A small CTC image transcriber, trained from scratch.
Model: 7.82M parameters, 64-pixel images, arch mlp_mixer, norm rmsnorm, activation relu, moe top_k, num experts 8, patch size [4, 4], layers 8, width 320.
Data: trained on short English words printed on busy colour backdrops, 23.1 epochs.
Rows from block 3 of a small CTC image transcriber, named by matrix and row number. Rows with one number within an expert belong to one neuron, the router's apart. Each number is 50 + 12 x the weight over its row's rms, rounded and kept within 0 to 99. All counts start at 0.
After each expert's rows are labels from the 100 images, of 14976, where the router gives the expert most weight on average: "strongest on" is what is common among them. Only what is clearly more common there than usual is listed. The data: short English words printed on busy colour backdrops. In brackets: how many of the 100, against the usual share in percent.
# router: router (model.blocks.3.mlp.router.weight, 8x320, trained with AdamW), inputs 107-213
# up: expert up (model.blocks.3.mlp.up, 8x80x320), inputs 107-213
# down: expert down (model.blocks.3.mlp.down, 8x320x80, transposed), outputs 107-213

# expert 7
router.7:41 44 53 35 54 41 49 60 58 53 39 24 66 51 48 50 48 64 45 20 62 46 31 10 67 27 75 41 51 53 48 40 33 41 51 23 43 45 57 55 36 27 39 40 47 31 37 41 33 55 59 66 34 31 57 48 47 37 58 59 56 59 52 52 41 40 47 48 74 40 55 35 63 51 25 53 63 51 47 54 52 33 40 52 49 43 36 36 43 44 76 30 37 66 49 64 34 47 55 63 36 41 48 50 46 51 33
up.0:21 50 57 38 27 39 66 47 62 66 36 72 44 58 48 53 55 33 71 70 65 53 74 61 33 45 44 45 69 52 61 29 53 60 41 53 39 22 52 47 32 25 48 55 38 43 58 43 70 49 64 65 81 39 58 58 38 45 45 56 56 49 34 26 42 69 54 28 50 56 55 30 60 50 59 28 59 37 63 45 54 71 53 45 39 59 74 63 47 60 46 63 37 50 57 51 50 66 41 58 61 66 48 60 60 27 41
down.0:43 46 30 52 32 54 28 56 56 80 66 41 28 53 42 52 61 46 63 28 62 38 55 52 51 43 44 50 61 43 51 65 54 48 62 33 49 42 58 54 39 50 38 64 40 53 47 46 25 50 46 52 57 66 60 61 52 48 38 69 75 33 25 40 63 60 35 41 52 31 57 65 50 45 32 65 43 39 47 13 42 57 51 56 57 54 64 45 62 51 37 55 43 62 55 48 35 42 42 45 44 57 65 41 33 57 59
up.1:44 64 72 54 49 62 42 42 68 47 53 50 61 46 57 50 71 49 54 68 55 37 46 45 56 44 67 49 49 48 48 45 23 25 49 64 53 41 65 42 47 37 44 47 40 55 47 57 66 47 31 38 36 63 41 33 60 60 49 40 43 52 42 49 39 39 71 43 57 45 52 65 55 62 52 63 54 44 56 62 74 71 45 62 25 41 47 34 41 54 49 25 40 69 45 49 46 46 55 34 68 39 44 54 38 65 59
down.1:35 49 55 43 37 31 61 64 49 56 58 37 46 43 37 56 53 57 52 37 49 39 68 56 61 42 58 35 22 41 68 48 76 51 61 41 39 63 45 54 31 49 49 54 45 27 44 67 36 43 55 52 52 65 44 62 53 54 50 67 56 44 33 44 52 40 43 39 63 54 64 38 73 57 58 63 55 55 45 56 40 51 68 34 31 62 65 67 57 61 57 59 48 50 60 59 32 65 31 40 35 53 44 55 42 71 42
up.2:60 51 54 50 43 57 45 46 52 47 58 59 46 45 56 49 48 40 48 55 28 60 56 67 32 36 44 49 47 51 68 41 67 69 75 47 38 49 50 64 49 54 36 46 67 60 56 56 46 44 51 55 47 38 47 49 56 61 62 75 63 29 61 76 38 62 33 45 75 54 61 31 50 40 49 64 44 54 47 75 71 18 70 47 58 43 46 71 71 52 45 41 55 58 55 53 48 39 68 49 54 57 61 55 35 60 48
down.2:61 59 45 56 48 44 60 44 53 44 58 42 59 54 44 53 57 61 44 89 53 73 64 29 39 46 37 58 40 26 56 62 66 22 33 34 51 34 53 47 54 40 66 69 48 54 54 53 52 65 61 44 40 80 56 48 36 34 63 37 46 53 52 47 51 51 47 25 41 43 58 42 56 49 35 53 83 43 49 53 56 36 70 49 46 71 59 42 36 30 55 44 62 55 40 48 61 50 67 23 58 64 46 48 53 53 65
up.3:33 47 25 53 57 47 75 58 60 40 62 57 56 47 52 61 46 37 56 29 57 50 53 35 25 58 52 42 59 41 68 41 53 52 39 46 62 48 66 70 45 34 69 27 54 78 39 41 26 47 44 48 43 44 32 57 52 58 58 61 62 57 47 54 39 49 54 51 53 38 54 54 55 46 33 61 36 39 37 46 46 41 61 50 54 52 38 70 69 69 31 50 42 47 49 41 57 30 76 67 50 51 35 44 33 52 43
down.3:40 32 57 51 51 36 60 42 73 43 41 36 45 46 42 46 42 64 44 62 48 58 19 41 59 54 46 40 55 56 46 66 66 38 63 53 48 40 60 43 27 48 69 72 28 30 22 49 26 43 53 49 49 44 77 49 49 46 45 55 52 52 22 53 44 53 63 39 49 56 54 53 46 49 62 63 51 32 68 47 38 50 63 33 48 30 60 24 59 44 40 59 54 65 51 56 34 65 36 49 56 39 68 55 44 50 65
strongest on: bold (76 vs 45.8); the letter w (25 vs 9.6)

# expert 5
router.5:42 46 38 52 48 55 49 44 67 46 39 55 42 47 69 18 53 59 44 40 64 52 73 66 64 51 80 53 35 71 50 80 62 51 49 50 30 42 47 62 38 59 53 41 38 68 59 54 58 64 70 35 58 47 46 59 45 31 43 30 59 59 41 44 67 59 61 44 50 37 52 44 32 41 50 35 56 38 55 48 63 66 56 48 21 61 61 59 52 44 46 70 69 56 49 64 40 52 32 46 61 66 52 48 58 57 38
up.6:48 38 32 62 62 56 48 56 53 58 32 34 43 24 41 65 49 67 35 49 74 53 19 46 45 50 36 42 46 71 48 51 39 44 65 49 42 44 33 51 54 50 20 55 39 41 48 77 51 39 64 43 32 41 61 60 57 57 56 58 46 82 53 56 43 44 54 59 59 34 44 60 44 39 56 55 52 63 54 77 52 42 50 55 50 50 23 55 41 52 75 55 60 53 58 58 44 69 58 51 65 59 46 53 57 61 49
down.6:57 70 57 39 51 26 57 31 58 35 55 39 51 41 51 41 27 30 27 51 43 65 61 37 53 42 54 55 49 50 51 59 55 54 44 60 36 46 40 31 32 39 26 53 48 51 61 50 52 53 42 81 41 51 57 50 59 47 70 47 71 44 65 45 54 47 34 74 36 63 40 49 35 52 53 38 61 46 35 29 61 43 49 29 51 68 61 33 60 45 39 57 36 54 61 53 58 47 46 50 83 64 33 52 46 46 39
up.7:36 46 51 61 34 75 56 61 27 52 62 56 39 32 50 60 32 90 50 46 51 28 49 42 69 57 39 59 61 67 31 62 37 60 73 36 39 49 40 41 54 58 55 50 44 42 18 54 43 47 67 42 54 53 37 62 75 49 58 56 72 47 71 50 47 64 46 43 38 60 78 56 42 35 47 57 61 51 38 47 55 52 70 71 45 44 42 38 54 49 58 60 51 22 68 66 39 58 44 50 51 64 80 64 32 67 48
down.7:66 56 43 60 85 41 57 53 56 39 43 55 50 51 37 48 32 62 64 62 43 49 56 63 59 40 42 33 48 32 33 50 52 65 49 62 51 47 55 32 35 35 50 37 66 55 43 30 51 74 67 56 30 54 64 60 65 35 54 62 44 50 61 83 43 40 49 53 81 63 50 47 36 51 47 68 57 62 54 33 67 45 60 66 55 66 62 42 50 72 62 55 34 24 43 62 59 39 64 49 52 58 28 50 55 58 54
up.8:40 55 43 57 44 42 80 58 55 51 40 40 47 34 28 43 38 50 36 55 46 48 52 43 44 50 75 48 51 41 73 42 54 54 42 47 50 35 32 48 22 55 48 47 69 51 59 43 28 70 51 38 46 59 48 62 56 56 51 64 50 39 57 54 49 30 33 51 47 46 32 34 50 32 46 61 37 34 53 46 58 58 63 61 50 40 45 61 47 59 54 64 31 61 45 46 33 49 58 39 43 76 44 44 23 65 36
down.8:54 40 62 57 60 54 37 54 56 38 50 65 71 62 41 51 66 43 72 46 43 34 71 50 46 51 42 41 41 61 57 45 43 45 34 59 64 50 64 71 42 45 46 63 55 54 48 57 56 59 46 56 47 70 58 64 29 46 72 44 62 73 59 54 59 54 55 60 54 52 57 70 50 64 39 49 47 56 24 26 49 49 57 53 55 33 51 55 53 53 50 29 47 67 60 26 52 74 58 58 46 51 33 33 62 57 47
up.9:63 36 61 41 37 58 44 51 30 28 49 77 45 53 36 45 59 22 50 71 43 58 27 31 64 45 41 50 54 46 42 45 47 69 67 38 42 58 52 46 73 47 53 51 42 36 70 61 60 32 43 34 65 33 49 55 53 59 36 43 51 46 56 56 78 54 42 50 48 28 60 49 61 48 53 49 18 44 52 57 51 34 51 35 45 54 62 42 54 68 46 24 37 44 48 61 43 47 48 41 62 37 49 58 55 57 47
down.9:62 38 46 53 44 52 70 62 52 52 53 64 33 46 47 53 28 56 40 49 57 34 42 48 50 36 43 63 41 52 36 60 52 51 54 62 36 32 48 32 72 60 41 49 56 62 62 36 48 38 53 45 22 52 49 43 52 54 42 34 42 57 54 59 33 27 61 39 67 44 37 34 30 35 48 26 44 38 46 46 36 54 49 37 62 61 33 76 56 42 56 44 51 48 59 81 44 46 39 44 76 45 43 64 39 71 53
strongest on: the letter l (97 vs 22.2); capitals (62 vs 33.1); the letter u (34 vs 9.3); the letter f (26 vs 8.8)

# expert 3
router.3:51 51 46 46 65 66 39 37 44 40 72 56 47 55 34 66 56 42 56 49 53 51 48 61 68 54 63 46 54 51 30 66 44 48 41 59 56 74 41 45 45 57 51 54 42 37 26 36 46 29 33 53 83 61 45 50 64 67 56 60 56 49 39 38 48 40 49 53 63 51 47 71 41 70 49 46 51 68 41 50 57 55 36 45 42 69 45 70 56 42 41 49 50 28 39 55 48 44 69 49 68 49 65 37 51 65 39
up.6:45 36 53 24 59 53 57 67 50 37 65 52 28 49 29 51 46 50 50 44 52 46 45 25 33 78 50 45 70 59 55 47 58 45 55 38 33 56 39 59 51 46 49 44 44 54 33 35 57 39 36 53 48 67 40 36 50 64 69 56 46 44 74 60 33 65 56 54 34 41 49 42 29 55 54 46 48 62 70 78 57 72 40 31 39 41 81 28 54 68 40 42 60 30 60 77 38 80 66 55 46 47 60 52 52 23 59
down.6:51 54 42 55 54 63 68 56 48 55 51 58 26 73 50 49 35 44 41 50 40 36 52 48 55 54 52 64 51 36 26 50 33 35 27 44 39 34 60 67 47 38 32 44 75 58 59 47 49 39 43 46 30 30 64 61 46 34 38 42 64 48 76 68 67 27 38 59 49 59 51 25 47 56 42 39 88 56 61 46 58 49 38 58 55 30 39 32 51 64 57 47 32 30 63 22 51 39 50 81 49 57 35 49 35 45 57
up.7:74 34 71 25 39 29 32 29 30 35 42 67 42 12 58 55 29 58 56 50 54 46 67 50 68 51 47 28 40 61 43 40 51 50 53 54 55 53 65 52 59 64 60 50 76 33 43 65 56 33 49 41 56 69 57 20 36 57 68 48 45 57 49 58 35 23 70 30 50 44 49 55 47 48 69 38 61 47 47 63 45 33 53 51 66 73 68 44 47 37 62 45 42 40 59 51 54 62 41 45 38 58 53 67 35 50 57
down.7:69 57 52 56 32 46 45 63 53 60 31 61 56 37 24 58 37 67 38 45 80 64 47 26 79 60 51 42 40 60 51 35 49 34 20 63 55 52 37 47 17 35 44 54 54 52 60 51 50 62 49 26 59 78 39 55 58 61 58 65 55 62 49 62 51 48 37 55 55 51 70 42 47 35 30 49 26 66 50 61 44 59 52 58 57 53 41 27 58 35 57 44 55 58 63 39 49 80 31 41 51 44 56 44 57 37 23
up.8:69 49 58 49 51 52 56 26 42 54 61 69 44 60 45 50 57 48 44 60 59 44 42 68 27 54 44 71 28 49 48 57 46 24 59 49 68 42 20 50 51 37 50 45 43 24 36 64 45 50 55 54 55 56 54 55 49 36 60 32 51 49 18 42 49 47 52 60 49 31 67 62 47 49 47 44 58 61 37 55 45 59 39 43 86 30 59 33 51 48 52 44 46 36 35 46 59 45 63 49 50 58 45 49 28 55 46
down.8:59 65 56 41 65 55 41 19 38 44 39 67 27 39 69 51 61 65 63 34 49 48 63 38 64 41 33 48 53 42 40 61 48 46 37 38 71 58 37 40 53 79 60 43 50 35 38 49 72 59 88 68 61 47 46 67 63 48 75 41 43 38 54 52 50 44 48 56 45 52 40 10 47 49 45 52 43 60 59 45 47 29 51 56 14 70 81 50 31 41 61 50 75 54 56 58 53 51 41 40 44 44 49 25 58 45 43
up.9:53 52 57 61 43 61 32 40 51 37 49 56 30 56 49 45 40 32 47 47 39 42 45 72 65 56 45 63 54 26 33 58 27 54 64 61 49 56 65 81 54 61 61 38 49 51 33 45 52 50 51 30 40 47 57 45 50 55 48 66 39 24 62 48 61 47 34 42 43 69 64 55 25 70 45 55 54 28 70 45 43 20 63 57 38 59 39 52 63 61 50 45 61 59 55 67 43 61 52 46 36 58 62 44 50 50 55
down.9:48 57 56 42 60 34 35 48 44 63 66 58 31 43 57 55 41 68 47 37 77 78 37 46 48 54 62 27 34 60 46 53 43 44 58 35 46 58 70 47 39 34 69 53 50 55 47 49 70 69 68 57 46 74 56 50 58 62 51 48 54 74 41 44 65 62 54 50 56 24 38 66 63 35 45 34 38 40 52 56 40 49 46 47 60 57 30 39 63 35 51 38 56 67 42 57 68 51 41 35 42 68 46 43 36 34 49
strongest on: grey ink (69 vs 7.8)

# expert 4
router.4:36 41 36 61 72 42 56 45 58 35 41 28 47 35 51 55 41 39 55 46 44 63 44 39 53 63 79 48 57 52 64 29 56 42 50 50 59 52 56 67 40 32 35 42 30 46 57 47 41 61 49 66 58 48 35 54 61 45 33 51 62 46 56 40 53 52 46 40 53 48 54 45 33 56 63 56 57 32 53 26 60 31 55 66 43 63 45 51 63 51 45 25 89 60 34 35 57 58 46 35 49 47 60 41 30 28 30
up.6:51 56 39 46 56 65 37 63 58 54 39 39 50 57 49 59 63 57 15 46 36 53 68 55 47 71 48 63 68 52 43 42 54 62 50 54 52 62 42 29 47 24 46 34 42 24 54 42 44 53 32 76 55 65 42 42 64 36 29 44 53 42 53 57 71 45 60 44 44 28 40 28 62 52 55 86 63 60 71 56 45 28 50 62 76 40 47 25 49 57 64 27 38 53 83 58 51 53 23 60 55 61 50 53 51 62 56
down.6:63 71 46 53 41 41 46 57 37 71 43 48 39 62 61 49 29 48 77 73 60 48 60 49 66 34 81 31 44 46 54 47 65 59 49 39 63 48 55 35 64 40 51 44 48 54 56 60 37 39 44 56 36 63 69 64 20 57 30 29 61 65 54 62 48 53 47 72 64 50 40 47 56 50 47 35 36 50 44 76 40 51 32 58 40 52 45 49 51 41 68 54 63 48 35 32 50 44 51 37 44 52 56 39 32 50 54
up.7:30 54 44 42 68 69 49 52 50 39 50 56 29 46 49 42 44 49 55 36 49 53 59 35 58 37 41 56 46 49 46 38 50 72 53 52 47 54 37 41 40 48 39 33 53 45 56 44 39 93 48 61 37 37 49 51 36 33 68 33 38 19 36 45 47 42 61 50 50 43 61 83 40 44 69 50 46 33 28 46 44 29 47 64 39 56 54 48 47 40 52 64 57 40 40 68 25 47 47 33 48 36 66 48 48 47 72
down.7:39 48 69 34 49 43 53 33 69 34 53 55 59 63 49 45 59 30 39 41 53 57 44 36 41 54 36 43 42 54 25 58 49 28 55 60 59 56 48 45 53 48 56 29 39 59 69 71 64 52 49 62 62 64 40 65 35 57 34 54 50 64 45 57 47 35 43 37 61 44 44 32 61 56 40 37 73 55 48 67 71 29 35 35 52 27 51 52 61 28 65 35 57 47 38 45 58 59 24 65 42 48 65 65 57 33 60
up.8:44 39 47 37 41 47 50 58 55 50 32 56 46 38 35 52 54 46 59 82 58 64 43 48 62 20 53 49 46 57 60 66 57 44 27 70 54 68 55 78 65 32 51 41 32 67 52 44 44 44 63 55 50 61 45 43 77 78 44 75 34 53 73 49 70 55 48 50 65 30 53 45 39 65 48 50 39 64 41 54 35 52 49 58 31 48 38 48 50 41 53 48 45 54 66 57 50 49 59 52 62 52 60 43 41 29 52
down.8:50 18 58 46 47 61 77 57 54 32 54 34 44 47 55 39 64 56 49 54 41 33 55 56 48 56 43 44 63 49 41 63 59 69 37 67 36 47 56 53 52 47 56 51 40 40 61 39 57 46 48 41 44 49 58 56 43 37 68 47 45 35 32 54 68 49 66 46 55 57 48 48 31 43 53 43 42 72 74 53 61 56 48 51 26 74 43 50 43 57 75 43 48 43 48 25 65 48 77 50 44 35 62 34 46 49 43
up.9:55 32 55 69 52 62 29 51 34 49 48 58 60 16 56 58 31 57 43 28 52 60 53 35 41 43 68 53 33 44 37 47 40 31 39 46 40 60 47 36 56 43 51 46 38 60 56 59 60 41 44 51 43 43 67 62 44 45 54 52 64 53 52 40 30 45 27 63 48 61 35 48 74 34 42 34 55 40 30 53 68 48 47 48 58 57 50 50 67 44 59 44 51 27 54 57 45 50 52 63 58 42 25 38 64 55 89
down.9:77 32 44 47 59 52 49 58 73 33 39 46 54 64 39 48 45 66 33 46 48 50 54 72 54 52 39 33 32 54 46 48 36 49 38 49 49 47 45 32 44 43 57 55 72 43 69 30 41 64 39 46 60 38 47 51 33 39 38 41 41 77 43 57 46 53 67 48 57 46 59 63 54 36 37 75 45 73 53 60 37 60 39 75 48 50 63 54 55 46 58 48 40 59 59 70 57 54 47 66 45 52 36 38 51 45 48
strongest on: the letter i (61 vs 22.7); the letter l (52 vs 22.2); the letter p (37 vs 12.7)

# expert 1
router.1:60 56 59 39 44 38 58 64 45 35 37 60 47 35 55 59 68 51 53 66 36 54 37 57 36 46 46 53 61 40 54 53 56 26 42 71 70 47 66 27 58 53 77 61 61 55 45 62 53 54 57 55 49 66 61 45 39 53 38 26 35 39 39 32 49 37 39 49 48 70 46 70 49 40 61 71 43 47 35 74 42 54 59 41 70 36 61 64 47 72 42 67 41 43 78 54 60 30 46 69 69 58 46 39 48 51 66
up.0:50 65 61 77 45 55 59 43 73 61 58 42 51 51 55 49 29 23 65 46 62 39 56 51 51 39 41 65 43 62 37 56 49 58 62 68 38 55 70 56 35 60 66 42 51 67 76 55 51 37 50 57 44 27 51 62 75 59 42 58 49 62 35 78 44 36 68 29 62 42 64 59 53 43 41 54 77 57 43 52 36 29 29 43 69 41 72 47 54 46 62 57 57 50 36 51 71 53 68 51 46 49 63 61 41 42 39
down.0:78 32 47 47 48 48 54 46 49 40 73 29 49 43 62 68 44 49 51 63 31 31 48 33 43 44 54 70 39 35 59 52 36 48 74 50 57 51 54 61 31 44 47 70 60 57 68 46 55 31 44 53 43 70 58 62 52 38 44 54 47 64 48 46 56 46 59 43 66 44 38 78 30 47 39 44 55 55 39 48 50 53 34 52 59 48 53 34 55 53 40 37 60 28 41 45 63 58 47 45 38 44 42 80 37 39 46
up.1:29 78 18 42 42 44 52 78 55 53 62 44 59 37 58 50 41 30 42 40 46 29 35 59 44 38 40 39 51 57 46 46 68 46 31 57 53 32 36 40 48 49 36 39 47 51 66 80 29 43 68 51 54 37 45 44 32 59 60 33 55 38 55 46 41 16 75 46 58 65 56 51 31 50 52 24 49 44 36 58 47 40 55 43 50 56 57 49 59 56 46 57 49 21 63 37 62 52 32 38 69 45 44 26 62 49 59
down.1:35 53 44 45 42 54 48 38 45 59 59 48 66 22 33 52 70 44 35 55 35 72 58 70 45 60 50 47 56 56 41 44 47 38 39 54 38 58 49 44 63 43 34 61 60 27 64 53 53 49 49 38 35 43 55 42 67 45 49 39 54 64 72 56 55 72 57 61 75 50 55 21 57 66 44 51 56 38 38 36 52 42 32 45 46 34 52 39 42 38 65 42 48 46 29 80 68 41 50 50 76 51 36 69 36 47 46
up.2:49 51 49 52 64 38 52 64 35 50 58 56 30 50 41 40 47 52 40 47 63 52 62 39 26 50 67 51 40 38 49 43 66 53 73 59 33 38 55 43 56 35 52 49 45 44 57 60 33 40 66 58 55 60 56 60 43 29 57 53 55 33 62 53 43 53 59 68 35 51 34 57 63 41 47 53 57 34 62 70 61 54 41 53 46 33 39 68 31 46 47 77 46 61 59 41 34 41 58 53 54 13 42 48 64 58 51
down.2:45 48 53 37 52 50 53 65 18 57 55 47 37 68 55 66 57 49 42 44 44 52 45 55 59 38 54 42 25 41 48 32 52 61 48 77 62 38 68 33 64 46 40 51 65 73 42 43 51 58 42 60 57 51 44 38 49 60 47 45 69 35 64 47 60 35 39 36 40 43 40 47 41 44 58 35 58 53 45 28 37 19 54 54 49 85 48 43 44 26 59 36 32 52 46 53 49 42 44 53 47 52 51 61 46 47 70
up.3:48 62 56 43 47 50 54 36 43 49 61 46 58 47 42 51 44 40 45 69 48 49 57 59 48 40 55 44 56 46 39 42 42 72 57 39 41 67 41 32 47 26 49 67 72 53 56 44 70 58 43 34 50 37 44 45 35 47 51 50 49 40 64 30 72 58 48 43 70 44 54 41 45 53 50 70 51 56 38 32 55 44 54 62 63 70 60 58 38 51 48 79 37 42 56 22 56 66 43 32 57 54 65 68 53 54 56
down.3:50 45 43 53 40 47 59 52 60 48 62 48 65 50 37 47 64 45 46 43 60 41 32 65 44 32 52 39 39 64 49 44 46 45 41 41 54 77 41 56 42 57 43 57 50 49 37 49 73 45 54 45 50 28 24 65 52 32 41 70 42 32 57 58 13 55 74 69 56 47 48 46 54 45 60 45 49 56 46 61 51 66 46 50 51 60 56 39 50 45 35 56 66 49 67 74 27 39 54 42 64 64 46 25 67 14 33
strongest on: capitals (62 vs 33.1); the letter w (55 vs 9.6); the letter k (35 vs 12.2); the letter m (34 vs 9.9)

# expert 2
router.2:49 33 55 72 50 58 77 45 56 49 52 53 50 61 42 40 57 54 71 69 37 66 64 63 39 72 22 40 40 48 56 54 68 85 67 58 47 53 39 57 59 72 81 29 33 75 66 53 61 55 47 47 42 34 52 39 58 68 66 51 48 48 68 78 72 66 58 49 44 33 60 48 59 45 63 46 43 65 38 25 44 65 59 50 42 40 49 53 48 42 40 63 52 30 49 46 42 58 49 43 60 49 52 45 36 41 59
up.6:50 58 57 19 53 52 73 43 34 88 52 39 48 53 43 41 65 41 53 60 51 59 44 49 51 27 82 63 56 53 69 23 56 28 45 35 42 60 53 37 40 42 55 56 49 36 47 73 69 59 63 69 63 35 58 61 67 40 45 45 52 28 54 46 57 38 53 50 44 55 49 39 61 70 55 41 68 51 37 44 50 45 27 60 57 49 36 55 38 44 31 33 62 63 41 30 49 33 48 50 36 40 58 50 62 46 81
down.6:63 47 71 31 67 46 48 55 53 45 47 53 68 36 51 47 57 42 48 53 65 61 60 47 42 61 75 36 36 67 44 59 58 31 43 48 45 33 31 62 50 57 36 52 33 51 45 57 66 38 64 73 48 49 73 58 24 43 41 22 66 51 56 57 40 28 41 43 53 43 47 34 60 13 58 28 54 46 46 48 61 19 46 63 52 54 38 42 33 56 62 46 61 61 51 58 40 32 49 45 33 78 48 60 41 47 39
up.7:49 46 43 61 56 66 41 29 52 49 44 55 18 40 54 37 54 28 49 52 40 34 53 47 57 54 60 67 50 35 47 39 34 71 30 41 48 59 57 54 51 60 56 50 53 53 56 43 41 50 40 38 60 45 57 33 55 44 51 27 29 51 58 38 17 56 33 60 45 74 47 43 46 60 63 36 46 27 50 29 47 60 50 41 46 52 53 55 74 53 47 39 59 45 38 64 54 55 55 62 45 59 53 49 42 75 50
down.7:45 40 74 47 48 51 34 52 53 54 34 37 59 50 54 65 60 46 33 34 57 51 64 50 51 41 53 47 71 42 56 51 48 88 62 35 51 61 48 51 35 48 54 40 20 30 41 57 58 25 35 42 47 49 43 69 47 41 54 41 51 40 50 56 54 77 38 39 33 45 50 38 58 27 33 66 49 57 68 41 52 68 52 54 52 54 63 55 37 50 57 29 43 56 48 38 69 53 56 60 69 56 52 47 67 36 45
up.8:42 53 62 47 59 53 49 68 53 54 41 47 50 54 50 53 38 44 59 52 63 53 73 65 67 64 52 57 42 34 67 54 43 75 35 60 52 42 41 46 58 53 55 62 44 56 67 48 51 48 51 46 29 58 54 60 15 56 59 50 53 38 61 63 47 67 53 46 47 43 63 59 71 40 56 36 60 39 47 38 52 37 51 55 47 45 46 61 65 39 44 40 41 53 39 54 55 50 55 47 47 74 46 70 54 47 65
down.8:43 40 42 59 41 58 54 40 66 54 09 34 68 59 28 37 58 55 48 31 43 42 58 69 43 43 54 70 55 34 54 48 46 41 47 44 47 62 55 35 37 54 64 28 43 40 54 29 55 62 55 29 69 66 45 66 38 56 51 56 55 63 48 39 38 48 49 35 56 59 51 45 43 50 47 79 43 49 69 43 47 66 42 53 60 55 69 55 46 32 62 43 60 67 41 55 50 46 49 58 59 42 49 31 53 55 55
up.9:52 48 61 38 52 44 45 49 56 48 48 59 56 68 56 28 65 25 57 55 45 52 34 52 51 42 36 58 56 14 54 41 55 44 37 45 56 56 44 17 53 43 52 35 54 43 60 70 57 49 51 40 62 34 42 48 59 45 51 48 60 38 59 51 40 59 45 48 68 44 61 46 46 49 49 56 43 41 61 76 58 54 47 48 37 56 59 64 64 69 60 69 37 58 62 51 41 38 64 34 62 49 68 67 71 51 63
down.9:71 51 57 47 51 57 64 61 40 42 52 62 21 36 53 45 54 46 80 26 57 48 54 60 60 29 57 30 48 45 61 74 51 41 31 45 54 48 66 72 55 60 47 73 64 29 27 56 58 62 64 63 59 67 44 54 56 52 44 74 45 60 51 53 47 67 33 55 52 59 53 54 59 70 58 56 38 55 65 50 41 53 73 51 41 29 49 23 46 43 67 30 51 55 50 60 35 45 50 63 40 64 45 61 56 46 31
strongest on: the letter e (66 vs 35.3); the letter s (60 vs 16.4); the letter g (57 vs 10.1)